Rows from block 2 of a small CTC audio transcriber, named by matrix and row number. Rows with one number belong to one channel. Each number is 50 + 10 x the weight over its row's rms, rounded and kept within 0 to 99. All counts start at 0.
After each channel's rows are labels from the 100 clips, of 14976, where the channel reaches its highest value: "top examples" is what is common among them. Only what is clearly more common there than usual is listed. The data: melodies that start on their tonic, played by one synthesised instrument.
# convs0: first width-9 conv (model.blocks.2.convs.0.weight, 192x128x9, each kernel summed), inputs 0-63
# convs1: second width-9 conv (model.blocks.2.convs.1.weight, 192x192x9, transposed, each kernel summed), outputs 0-63

convs0.172:54 50 41 46 67 55 59 41 52 55 39 36 51 32 48 49 44 48 40 44 38 49 53 56 59 44 55 48 23 66 51 47 51 36 49 39 49 33 44 48 53 51 62 45 53 39 47 45 38 42 51 48 56 44 51 51 42 48 34 21 50 34 50 57
convs1.172:49 55 47 40 45 59 56 34 35 48 61 52 62 53 40 36 63 39 47 50 56 62 60 43 56 37 65 32 59 58 48 37 47 47 59 50 48 51 57 47 52 47 42 40 42 50 59 47 30 47 59 25 60 22 47 47 41 66 42 50 67 50 69 40
top examples: white noise

convs0.31:42 39 40 39 40 38 57 54 44 59 37 70 50 50 45 49 66 41 47 38 50 39 20 51 36 59 55 39 64 42 52 45 44 32 57 59 49 32 57 46 37 47 44 51 52 41 58 63 48 50 56 51 39 18 46 32 51 53 47 50 72 49 55 56
convs1.31:56 41 39 45 55 48 50 64 50 69 42 52 51 50 73 52 30 39 50 36 43 48 52 28 43 45 51 49 53 49 39 35 48 57 46 49 41 43 43 37 33 58 29 55 55 62 49 34 32 44 40 44 59 51 60 50 47 41 42 71 55 43 40 56
top examples: marimba-like

convs0.7:58 39 43 46 53 47 51 50 39 51 60 45 54 53 15 55 55 40 42 41 58 52 65 36 56 46 44 45 52 56 47 38 51 53 38 66 43 63 53 45 40 59 53 55 52 26 42 47 58 59 54 47 40 47 36 50 61 31 59 43 45 18 65 41
convs1.7:34 59 58 46 45 35 50 57 55 40 63 55 42 62 37 52 44 53 62 43 43 49 18 47 44 59 46 43 60 52 48 59 43 41 38 38 63 54 43 55 69 46 56 70 49 58 40 57 55 35 39 37 58 37 60 61 41 48 53 41 40 46 45 62
top examples: the note D; staccato

convs0.190:34 86 62 57 46 61 38 54 59 32 54 18 47 59 38 58 47 56 50 24 31 65 42 55 43 68 51 42 39 47 55 47 59 51 63 42 51 60 27 53 71 54 38 50 58 48 46 46 53 48 42 35 49 54 52 40 40 61 48 65 43 58 45 45
convs1.190:43 49 42 43 40 35 56 56 62 56 50 35 70 57 62 50 54 27 38 61 59 44 44 55 35 43 50 52 32 45 64 48 45 43 46 58 52 59 43 62 68 30 47 44 41 33 44 57 59 57 59 44 58 66 32 61 38 36 26 48 53 48 58 51
top examples: the note B; square lead; clarinet-like

convs0.78:46 61 54 34 48 51 45 45 33 49 46 53 62 52 69 43 43 36 51 62 54 57 40 79 60 50 46 48 55 47 58 62 53 32 42 57 48 45 38 47 43 40 49 47 49 63 58 50 51 48 40 54 57 43 46 40 51 46 53 40 43 41 52 52
convs1.78:48 42 54 55 51 63 57 40 42 62 62 60 55 41 49 46 39 62 54 50 55 56 55 56 49 56 32 51 54 43 51 46 54 52 48 55 45 44 51 49 46 55 27 58 32 41 47 35 44 51 52 53 39 64 36 53 50 38 36 61 38 37 65 62
top examples: the note C#; organ-like

convs0.105:42 53 50 58 56 30 54 46 48 47 40 56 38 50 60 33 57 63 48 59 37 42 47 47 56 33 43 61 61 40 41 75 29 48 38 54 37 52 59 57 58 60 48 48 42 64 32 31 37 32 54 39 47 59 53 56 56 47 48 35 42 36 63 55
convs1.105:43 52 44 32 51 58 45 60 40 54 47 54 54 62 63 56 56 65 56 43 56 46 32 38 37 51 45 56 52 42 52 47 52 68 42 50 60 50 42 43 36 58 44 56 47 38 58 49 41 50 64 64 61 58 60 64 42 49 51 46 54 40 42 45
top examples: bell-like; the note B

convs0.117:60 62 66 55 42 62 50 38 68 45 68 47 67 50 58 66 42 56 45 47 50 58 38 49 53 20 53 26 43 33 45 38 53 55 58 58 58 69 53 50 42 50 60 50 68 57 28 65 43 24 47 73 58 66 62 75 67 55 46 64 50 57 49 56
convs1.117:45 48 53 37 67 39 49 51 52 48 45 48 46 53 53 51 71 43 42 45 44 66 57 48 47 44 57 56 53 52 67 43 53 57 45 37 53 66 54 42 52 44 75 46 58 39 60 43 60 47 34 51 42 55 40 61 45 53 07 50 54 51 46 46
top examples: staccato

convs0.21:43 56 47 59 34 62 32 55 60 55 52 30 56 37 46 49 59 47 62 38 52 56 43 28 42 49 38 46 44 43 45 44 48 55 48 50 43 47 40 60 50 38 51 54 55 41 55 37 47 58 46 41 30 57 59 31 70 65 46 43 40 31 37 48
convs1.21:51 55 54 36 50 45 41 53 50 52 50 46 42 56 57 45 54 59 38 53 47 54 45 46 54 50 56 53 57 51 40 65 45 48 43 51 50 58 20 38 24 44 44 49 54 40 52 59 47 58 42 40 58 35 51 59 55 38 28 49 44 56 48 38
top examples: white noise

convs0.92:41 48 56 44 57 57 37 61 53 58 48 39 55 55 43 57 40 42 18 08 57 59 59 57 55 56 53 44 46 59 41 36 49 44 54 43 23 37 60 56 39 51 47 51 68 37 48 39 31 39 50 51 44 64 49 52 52 53 26 30 54 54 44 26
convs1.92:42 46 60 48 36 52 50 44 49 51 58 53 47 50 37 58 37 34 46 58 33 47 52 54 41 54 77 40 39 80 53 25 41 25 52 49 61 61 40 57 52 44 59 45 58 22 53 53 36 52 47 28 46 48 44 39 41 45 49 36 46 43 53 43
top examples: the note E

convs0.184:35 65 41 33 37 48 60 59 59 62 37 48 63 51 45 38 63 51 24 69 50 58 56 48 39 53 47 17 40 53 47 44 38 45 52 30 58 59 68 55 52 51 55 31 44 33 54 51 49 51 45 52 43 66 57 63 51 66 50 31 43 46 55 49
convs1.184:44 45 53 38 52 44 62 60 37 56 48 59 39 56 60 44 39 63 37 42 25 47 43 47 40 66 36 51 48 47 43 60 30 63 48 39 58 38 50 58 50 46 48 46 58 34 39 53 46 62 38 59 51 18 39 53 34 48 72 33 46 27 54 42
top examples: staccato; muffled (low-pass)

convs0.0:37 28 35 55 47 35 44 56 46 56 63 54 54 39 50 59 60 55 61 51 45 47 59 68 38 55 62 60 57 16 32 53 50 44 45 42 49 53 55 40 60 34 64 71 56 55 53 60 50 41 62 44 47 43 38 42 50 39 54 28 63 51 38 54
convs1.0:37 51 50 56 64 51 58 62 47 61 55 34 41 55 41 52 30 48 64 40 36 58 65 40 40 56 54 49 38 44 67 27 55 64 52 52 60 43 53 53 36 55 40 62 43 42 42 55 25 48 44 50 47 70 68 36 58 55 72 51 38 48 57 57
top examples: marimba-like; thin (high-pass)

convs0.38:46 32 51 49 43 56 51 63 43 40 36 44 40 56 34 51 53 22 34 32 45 48 32 74 36 57 60 44 51 69 42 59 47 38 49 56 45 58 59 57 67 54 48 41 49 48 51 40 50 32 54 51 42 49 49 56 40 52 58 40 48 58 49 37
convs1.38:51 34 36 34 40 55 58 65 44 53 40 56 33 53 67 32 45 53 39 25 52 47 42 40 52 44 43 42 38 43 65 53 54 53 37 50 44 39 49 53 45 51 32 52 48 51 50 47 37 54 35 67 46 53 35 44 59 52 39 39 51 35 48 50
top examples: marimba-like

convs0.115:53 45 47 64 52 46 34 39 70 51 62 48 61 59 67 50 57 54 56 46 57 53 56 60 58 47 39 51 34 46 34 53 50 41 22 53 48 69 57 60 46 45 53 49 32 57 54 47 49 29 53 51 51 56 66 49 38 55 49 64 53 67 41 51
convs1.115:48 52 49 38 58 45 40 59 41 51 42 49 27 66 53 39 65 53 27 40 51 59 58 57 42 44 36 40 42 54 57 58 54 60 42 65 48 55 55 70 47 59 61 48 56 32 66 43 48 56 24 63 61 56 49 69 56 36 56 49 43 51 50 56
top examples: marimba-like

convs0.60:57 36 32 21 43 38 61 57 53 47 50 53 34 50 40 46 58 51 57 50 61 51 52 35 55 35 60 21 56 54 62 68 59 37 53 35 46 54 52 42 60 44 32 58 36 33 53 41 53 56 52 54 60 49 60 31 42 45 50 39 42 46 52 56
convs1.60:54 43 64 59 54 51 54 42 35 46 43 55 61 55 60 44 67 49 37 49 47 39 74 43 44 53 44 52 45 54 41 46 44 50 36 68 47 49 54 38 49 50 46 54 51 52 52 50 36 41 46 53 50 34 48 59 29 60 28 55 55 45 52 48
top examples: the note B; bass guitar-like

convs0.147:39 65 54 56 57 46 43 61 54 45 45 49 43 42 19 47 49 48 68 58 56 59 32 55 39 51 54 51 57 46 50 50 58 53 42 39 51 60 40 59 32 39 45 38 46 41 56 57 52 53 57 57 49 51 48 51 53 49 66 54 44 37 62 42
convs1.147:57 49 47 50 36 48 40 51 59 43 50 65 54 33 56 56 58 63 34 53 70 48 47 51 49 47 47 62 55 39 51 51 59 48 57 49 50 52 63 53 62 60 41 32 60 50 56 63 62 40 33 42 53 54 15 44 36 49 21 34 52 60 44 56
top examples: marimba-like

convs0.17:44 34 33 59 51 49 55 55 32 49 45 49 62 29 33 38 57 53 43 39 50 50 53 11 51 55 57 41 31 43 53 58 56 37 50 44 47 57 63 52 46 43 47 45 55 34 65 32 47 45 65 48 54 45 59 53 48 58 38 43 30 34 53 54
convs1.17:39 52 45 41 40 52 43 43 42 56 48 37 61 55 58 43 42 41 35 45 45 65 41 31 48 47 42 39 44 49 42 41 47 44 53 60 42 45 50 42 41 44 37 41 50 58 52 36 47 51 50 44 58 24 57 54 42 56 48 25 57 46 46 60
top examples: staccato

convs0.65:43 53 40 44 50 57 55 52 46 44 47 58 67 60 35 44 48 54 59 43 35 57 55 55 52 41 33 54 38 55 24 59 54 42 49 47 43 54 48 60 55 43 42 44 49 56 59 52 27 28 47 38 52 44 49 60 21 55 56 37 41 36 53 51
convs1.65:41 39 37 40 42 53 59 59 39 43 48 38 55 50 36 51 40 47 50 45 55 38 34 38 41 46 34 47 49 39 56 55 49 33 38 60 35 48 52 40 46 53 53 47 30 47 38 48 47 55 54 47 63 57 48 50 51 53 42 26 59 62 44 34
top examples: bass guitar-like; thin (high-pass); pink noise

convs0.54:33 37 38 55 56 40 39 64 55 43 56 51 31 45 47 39 59 60 40 28 55 53 54 43 47 23 36 72 56 42 40 45 41 66 41 66 55 37 59 44 54 28 56 45 50 49 46 49 41 41 59 58 40 49 67 61 41 61 57 67 58 58 34 46
convs1.54:49 41 39 55 55 42 43 58 39 40 43 49 58 53 48 46 38 41 49 47 56 47 82 44 49 71 40 47 50 44 50 48 41 65 39 61 60 56 52 65 50 55 39 37 34 33 65 60 32 54 40 57 46 71 42 52 56 47 68 47 27 32 55 62
top examples: staccato

convs0.37:59 42 56 61 62 51 56 50 47 47 40 33 60 57 61 62 29 60 45 54 48 42 51 71 38 40 37 60 46 56 61 73 56 42 54 40 52 59 59 69 60 43 32 44 54 62 52 40 60 53 48 41 53 69 49 48 64 64 38 40 57 64 36 41
convs1.37:53 46 45 54 42 55 45 51 57 41 44 49 47 33 50 43 44 63 32 49 53 36 51 51 51 46 42 42 44 57 58 40 37 41 49 57 45 48 35 39 46 45 36 41 50 44 39 33 42 42 32 23 38 37 34 45 35 59 14 56 57 50 51 54
top examples: thin (high-pass); bell-like

convs0.138:45 50 59 53 54 65 56 56 49 63 50 40 32 56 44 51 48 53 46 56 38 63 54 63 45 51 46 28 49 39 57 42 54 36 29 43 57 47 46 62 50 57 50 50 53 53 57 57 57 38 25 51 45 49 63 58 67 63 50 39 43 37 36 51
convs1.138:41 49 44 38 36 60 49 40 32 44 51 52 55 52 35 58 54 77 41 55 26 30 42 60 47 53 64 47 50 50 68 50 42 48 50 47 51 54 36 46 44 40 42 52 53 46 38 44 51 30 34 40 39 27 50 34 39 51 66 39 56 47 45 48
top examples: the note C#

convs0.151:45 55 34 44 58 39 59 62 32 46 50 46 52 29 52 48 40 33 53 55 64 42 49 54 49 51 49 74 49 57 50 51 44 41 40 44 55 59 40 48 44 48 52 61 26 61 52 66 43 34 38 51 42 38 51 63 38 50 61 41 57 40 44 56
convs1.151:43 43 47 36 41 46 43 45 46 41 53 48 50 55 47 61 54 51 43 47 19 41 59 42 45 48 49 57 53 36 44 42 46 44 45 64 40 49 44 45 36 53 29 49 44 43 39 47 53 57 43 43 52 37 41 62 44 54 12 26 46 57 49 44
top examples: staccato

convs0.10:36 62 29 48 43 55 59 55 50 28 62 34 38 35 13 39 50 49 45 52 70 54 50 32 52 57 52 29 44 49 58 36 32 44 46 50 53 63 47 51 49 39 54 49 55 48 45 65 51 53 50 55 48 60 63 45 51 49 62 41 51 49 54 45
convs1.10:50 41 51 48 54 36 50 47 38 50 52 46 49 56 64 68 47 65 59 39 32 53 47 31 53 67 48 54 48 42 59 58 41 57 33 36 47 59 39 62 45 38 45 45 53 38 53 56 43 47 47 44 55 55 41 62 48 34 39 41 61 47 48 46
top examples: bass guitar-like

convs0.45:53 51 33 46 58 58 46 59 52 69 45 52 45 63 37 58 43 50 48 60 57 59 51 47 53 47 62 44 46 60 42 55 46 22 41 49 29 54 42 56 46 50 60 54 59 38 54 57 49 42 41 48 51 55 55 53 40 51 48 44 43 29 46 61
convs1.45:41 53 49 16 44 40 30 46 41 42 51 41 56 48 51 48 58 63 45 54 46 57 30 63 51 43 50 44 44 59 51 52 42 39 55 43 48 53 31 63 50 36 36 47 60 40 45 42 57 33 47 46 51 39 50 46 40 47 16 50 42 44 67 27
top examples: bell-like

convs0.85:59 56 55 45 48 60 48 48 51 45 49 60 38 38 29 56 54 56 56 43 63 46 62 34 48 53 56 53 45 47 57 53 44 53 22 43 51 57 44 44 45 45 37 57 49 35 42 53 61 48 50 52 44 51 54 45 52 42 57 43 50 41 27 56
convs1.85:51 50 51 38 53 47 28 52 44 38 52 43 46 57 44 45 47 54 39 48 28 47 35 49 52 48 50 52 43 47 33 45 34 47 45 54 49 59 50 49 55 43 19 45 54 42 59 44 43 62 44 19 55 29 50 51 49 59 51 42 43 56 49 43
top examples: the note D

convs0.57:30 54 44 48 44 35 46 57 37 40 53 54 45 46 46 49 26 54 60 49 69 50 45 60 55 58 60 55 24 48 57 28 57 54 25 56 57 52 39 59 39 25 42 57 59 73 34 57 39 49 35 58 48 46 57 55 57 51 62 56 54 43 42 62
convs1.57:55 44 39 70 59 55 55 43 38 47 39 52 23 33 46 47 61 59 47 56 58 52 47 57 47 46 44 57 42 50 62 61 59 42 45 43 40 54 49 47 38 57 23 51 41 33 54 57 55 43 51 36 27 61 43 35 34 68 56 61 55 56 40 44
top examples: bass guitar-like; marimba-like

convs0.1:44 67 46 37 43 39 67 54 53 42 51 55 49 43 23 36 55 44 38 44 34 65 42 47 39 47 45 57 56 43 45 18 52 54 47 53 57 28 48 50 50 52 56 49 40 45 39 59 51 68 34 60 55 56 47 40 20 40 50 57 54 66 47 37
convs1.1:54 50 50 58 56 24 61 40 50 64 53 53 53 46 48 60 48 31 40 52 47 44 74 38 47 53 42 64 54 44 52 32 58 47 49 54 44 53 48 72 48 52 45 51 42 52 52 59 44 55 50 43 65 52 58 36 39 23 45 45 53 38 60 60
top examples: the note D; bass guitar-like

convs0.124:63 42 47 28 55 33 53 49 67 31 70 34 18 56 46 74 59 44 58 43 51 42 42 39 59 50 69 44 60 42 52 50 53 25 28 56 54 48 52 51 44 59 60 50 51 38 47 47 49 47 59 53 50 63 58 51 42 50 37 52 51 41 40 50
convs1.124:49 45 55 43 51 37 46 47 35 45 19 59 43 55 58 29 64 55 60 45 30 48 49 36 62 65 52 55 43 56 51 58 64 44 42 35 48 68 79 35 68 50 45 58 52 61 69 78 57 72 37 49 53 42 55 65 48 51 49 37 45 57 62 43
top examples: sine tone

convs0.156:43 59 46 37 46 58 62 40 41 60 43 62 54 65 49 48 45 52 51 51 54 44 31 59 42 41 55 39 51 70 57 53 52 47 42 51 58 49 52 19 45 55 39 57 48 54 64 55 61 63 66 24 57 54 43 45 44 56 59 36 45 61 67 48
convs1.156:61 48 52 49 20 42 40 54 46 54 42 49 44 59 42 60 31 51 57 43 32 46 48 54 59 66 63 59 50 52 53 46 44 55 55 44 61 46 39 54 36 43 42 51 59 65 49 47 43 60 48 46 41 46 64 20 45 54 76 54 60 53 60 51
top examples: sine tone

convs0.161:59 47 51 36 41 33 57 47 48 33 64 42 48 41 49 49 60 59 54 51 41 44 58 50 53 54 46 68 68 55 36 45 52 59 33 48 48 42 44 51 55 70 49 50 36 53 47 36 47 44 60 50 29 64 51 53 62 51 66 44 64 31 54 50
convs1.161:47 42 51 53 53 55 50 46 51 48 42 49 58 45 34 42 58 52 48 39 37 43 48 41 38 64 54 43 43 55 58 37 64 32 49 71 56 50 55 53 45 58 43 52 50 55 56 58 52 56 44 48 39 35 63 34 37 61 60 43 37 63 57 48
top examples: the note B; bell-like

convs0.8:50 73 48 35 44 41 47 34 66 43 60 46 50 45 40 51 55 54 46 43 32 57 57 55 65 31 48 53 40 45 32 27 63 59 39 51 67 31 45 35 51 54 47 42 51 41 43 55 51 36 46 48 46 39 53 55 63 54 52 53 65 69 47 58
convs1.8:55 44 48 48 49 28 54 50 31 55 49 47 33 64 25 46 25 44 61 36 23 48 64 40 41 45 41 51 61 54 46 50 58 38 48 45 46 62 79 63 65 67 47 45 44 56 55 64 44 74 38 45 46 49 56 41 51 56 52 59 58 45 61 67
top examples: the note D; bass guitar-like

convs0.143:36 24 46 57 56 47 60 46 55 52 43 51 43 57 46 65 57 47 36 39 38 53 56 70 63 64 57 50 36 62 52 54 53 57 36 59 41 40 48 49 48 60 42 44 41 60 55 39 46 35 65 55 37 47 56 61 50 49 61 61 41 45 30 56
convs1.143:45 51 50 49 47 58 55 39 48 49 38 47 39 53 57 37 75 48 33 38 45 65 68 39 51 45 28 46 50 34 51 41 52 52 50 43 45 43 58 52 56 59 56 52 54 45 51 59 54 48 44 59 48 48 37 64 38 62 71 33 58 47 38 48
top examples: marimba-like; vibraphone-like

convs0.157:46 50 51 54 42 31 55 49 50 46 51 37 54 18 40 53 56 53 33 45 48 47 40 30 42 53 49 50 58 53 55 37 42 45 48 51 47 44 53 57 54 56 47 45 48 28 48 56 45 56 53 60 48 40 54 33 30 55 50 57 63 19 57 47
convs1.157:46 51 56 55 53 40 44 40 58 64 38 69 57 57 50 41 57 51 34 57 53 46 52 38 53 53 49 57 45 40 45 49 56 44 48 63 46 53 43 44 44 49 38 62 41 54 60 69 43 52 55 52 48 56 33 69 44 28 47 49 48 52 44 53
top examples: the note D; the note A; tonic: D

convs0.189:37 51 52 37 63 38 41 54 46 61 37 52 36 29 51 53 41 34 55 54 53 49 43 65 45 50 51 57 53 53 43 66 62 49 56 45 65 46 54 60 44 57 51 47 51 63 68 49 61 52 61 41 58 32 73 59 62 54 42 26 48 63 56 56
convs1.189:55 48 39 39 51 48 52 60 43 40 44 41 47 58 55 38 65 65 53 45 37 51 36 42 46 41 41 51 46 46 62 33 32 53 58 42 52 46 49 49 41 51 46 41 44 43 41 36 50 47 40 39 48 12 66 49 35 45 43 38 52 50 37 62
top examples: thin (high-pass); flute-like

convs0.30:49 51 54 44 55 56 48 72 60 42 22 43 65 52 62 54 49 58 45 55 41 58 60 53 30 62 54 48 50 49 53 51 46 61 53 24 49 58 35 52 46 55 40 54 48 45 54 40 40 54 45 33 29 54 58 67 40 58 55 41 54 45 56 45
convs1.30:42 43 44 57 39 54 50 56 60 44 36 46 50 48 61 41 65 52 33 61 52 46 38 60 44 50 59 46 42 61 40 38 44 47 53 40 55 57 42 50 67 25 35 42 56 17 46 48 55 45 48 41 45 35 33 49 49 44 43 60 43 51 53 54
top examples: the note B; tonic: B

convs0.59:41 54 67 54 39 59 39 53 51 42 47 49 76 55 56 69 51 53 48 50 47 55 51 54 28 52 47 19 48 38 47 56 45 51 42 49 49 53 62 53 39 55 46 42 49 60 47 45 61 47 56 55 46 52 51 57 62 65 33 38 46 72 68 37
convs1.59:57 36 51 31 47 51 56 39 36 48 45 48 30 63 46 37 15 66 26 35 48 53 45 31 45 42 59 41 50 51 41 36 46 53 46 51 43 66 28 41 49 42 58 56 52 43 59 37 42 55 37 56 47 43 56 52 58 39 55 43 52 53 59 50
top examples: bell-like; the note F

convs0.174:51 50 52 47 66 64 38 53 53 40 55 55 45 50 36 35 70 35 43 55 26 47 39 50 48 58 47 36 60 53 51 52 42 44 43 50 42 57 48 55 46 49 55 47 60 57 46 60 59 41 39 63 43 47 44 53 44 20 57 50 15 56 42 35
convs1.174:39 51 51 59 62 29 40 52 36 51 45 63 60 55 49 63 45 36 44 38 39 61 17 44 58 68 59 48 57 44 66 48 47 51 52 54 46 49 55 67 66 47 51 44 50 56 59 65 51 63 28 43 73 56 46 63 35 49 49 50 70 57 64 59
top examples: the note C#; mains hum

convs0.186:38 66 61 38 53 49 47 56 55 48 55 30 37 48 57 61 26 55 46 52 57 57 28 60 56 50 35 65 55 53 55 68 66 60 43 41 63 45 38 47 44 60 49 57 59 36 48 52 45 41 36 66 50 56 54 49 52 56 69 48 43 45 50 41
convs1.186:48 49 53 57 61 38 51 61 61 54 46 53 70 54 59 42 41 50 42 40 49 38 49 52 52 53 46 62 46 46 53 49 50 42 59 46 56 52 38 47 53 45 40 48 48 49 53 50 61 30 53 39 57 51 33 48 43 30 58 57 24 54 56 55
top examples: the note G; bell-like; tonic: C

convs0.162:50 57 26 56 66 42 45 46 54 46 58 42 28 45 65 41 60 53 51 58 36 50 36 61 51 57 62 48 40 57 59 66 59 33 54 58 42 48 45 47 42 48 47 64 44 56 59 59 45 57 44 45 55 55 17 38 41 37 68 48 59 42 37 73
convs1.162:57 59 52 59 32 42 51 56 63 59 43 38 55 55 48 35 31 38 46 51 53 46 52 48 48 47 51 53 50 41 37 54 53 60 51 43 43 45 42 54 44 50 46 64 27 61 24 43 60 50 46 47 48 44 35 61 40 40 24 55 51 53 54 46
top examples: bell-like

convs0.150:21 43 45 69 51 38 45 32 45 48 58 46 55 58 59 51 54 50 49 36 52 31 29 75 39 28 53 70 54 54 41 69 66 39 42 53 46 51 59 47 55 46 54 41 50 42 56 48 40 48 61 46 37 43 39 39 61 51 50 34 50 37 62 55
convs1.150:50 54 41 51 52 44 47 54 51 61 58 38 44 55 48 26 33 52 32 52 50 56 58 43 46 59 47 50 39 32 57 44 65 53 52 55 58 53 57 31 45 62 36 40 36 53 61 58 31 63 53 68 54 46 63 37 54 45 54 51 47 48 58 53
top examples: thin (high-pass); pink noise; bass guitar-like

convs0.99:53 56 48 44 37 50 54 41 52 54 48 55 34 63 45 51 43 59 59 46 65 38 33 63 41 53 59 67 59 56 47 73 60 53 47 46 53 34 35 28 54 66 49 53 61 51 57 53 48 41 48 55 45 54 25 38 57 54 47 41 52 45 32 50
convs1.99:60 33 56 47 51 59 49 49 60 45 42 41 62 51 44 35 03 61 51 49 49 43 54 57 48 48 62 54 47 50 49 56 57 53 52 49 49 49 41 33 61 49 50 53 43 55 55 39 48 49 34 60 42 62 43 49 56 50 48 72 50 41 62 28
top examples: the note C#; organ-like

convs0.109:38 49 76 53 39 68 41 58 58 46 48 50 51 66 24 30 49 44 61 59 59 40 46 31 47 53 47 45 66 35 40 47 47 47 50 51 44 54 46 55 53 51 32 30 61 52 55 59 40 46 57 61 45 61 60 23 56 66 53 40 62 48 56 49
convs1.109:54 37 54 44 55 52 56 43 40 40 38 44 77 55 49 36 38 53 19 56 39 49 46 61 55 49 51 53 56 52 48 44 46 50 53 61 47 63 48 45 49 50 53 52 45 45 59 57 50 59 36 61 39 50 26 42 56 25 40 53 47 53 65 55
top examples: bass guitar-like

convs0.83:45 50 39 35 67 57 50 48 50 52 38 57 57 65 67 39 57 41 48 53 64 52 50 43 47 48 52 55 53 38 35 47 45 46 63 49 46 60 51 45 40 45 43 48 43 54 47 56 64 40 46 36 42 29 51 51 41 35 52 31 45 61 49 28
convs1.83:55 40 37 22 42 47 47 61 39 45 51 48 35 37 53 56 47 42 40 44 27 48 33 46 42 46 44 45 47 33 36 43 48 57 45 59 40 54 40 39 41 50 14 50 48 47 43 35 39 46 51 44 59 38 52 56 49 58 36 33 55 46 54 44
top examples: reverberation; pink noise; rumble

convs0.61:56 48 52 58 53 59 52 49 59 56 31 57 39 74 48 62 46 40 62 27 53 39 54 65 53 54 46 36 57 61 32 55 54 28 51 54 43 48 39 62 54 54 44 58 54 48 52 40 46 47 48 52 35 55 53 55 45 47 38 38 60 54 68 31
convs1.61:36 44 45 51 39 52 58 38 45 32 45 49 70 51 58 65 54 60 39 39 56 44 30 69 52 31 55 49 58 58 56 47 56 26 41 27 58 62 51 49 44 55 40 60 54 44 27 59 49 45 32 39 54 24 47 49 38 51 49 36 67 46 45 43
top examples: the note E; pink noise; rumble

convs0.76:49 58 54 33 64 52 60 45 36 59 29 60 30 56 31 51 51 49 52 59 51 42 30 54 42 42 54 65 63 43 37 70 54 60 38 62 45 60 44 62 79 68 55 49 44 55 45 59 49 48 41 42 57 58 46 39 45 27 53 38 42 55 50 56
convs1.76:47 56 45 50 36 36 29 48 43 43 43 48 51 56 32 57 46 63 35 53 41 27 38 55 42 38 44 46 47 46 61 69 37 45 51 46 52 45 41 37 47 38 40 46 46 51 33 42 56 42 50 46 49 43 43 45 57 38 56 55 49 47 55 40
top examples: the note G; muffled (low-pass); organ-like; tonic: G

convs0.154:51 43 58 44 41 56 40 56 39 40 52 40 59 60 14 39 60 53 34 50 24 49 41 34 39 68 58 63 55 40 39 55 55 46 60 54 42 55 40 39 40 66 43 38 36 45 52 36 54 57 47 50 39 51 49 58 52 51 58 51 45 46 58 53
convs1.154:45 45 46 30 51 37 51 62 40 55 44 54 41 43 74 41 53 41 31 39 42 42 31 47 46 45 55 47 47 37 61 49 48 61 37 61 52 51 27 51 53 31 33 64 42 39 58 48 48 59 42 40 51 47 50 57 50 42 45 39 36 56 61 39
top examples: the note B; organ-like

convs0.167:59 50 56 52 59 60 65 36 62 50 47 58 68 44 37 59 57 54 53 40 55 50 59 51 50 37 61 47 60 43 38 40 54 50 53 59 50 38 55 52 53 53 64 44 55 34 32 56 53 49 56 57 58 46 28 49 59 32 56 47 48 63 58 51
convs1.167:50 55 45 40 60 28 52 43 48 39 46 47 43 60 37 40 39 34 59 55 48 63 28 43 54 54 42 46 42 30 59 41 48 65 55 25 61 53 47 59 66 53 50 56 45 39 50 69 42 52 46 53 45 47 35 41 49 59 67 51 53 44 56 80
top examples: bell-like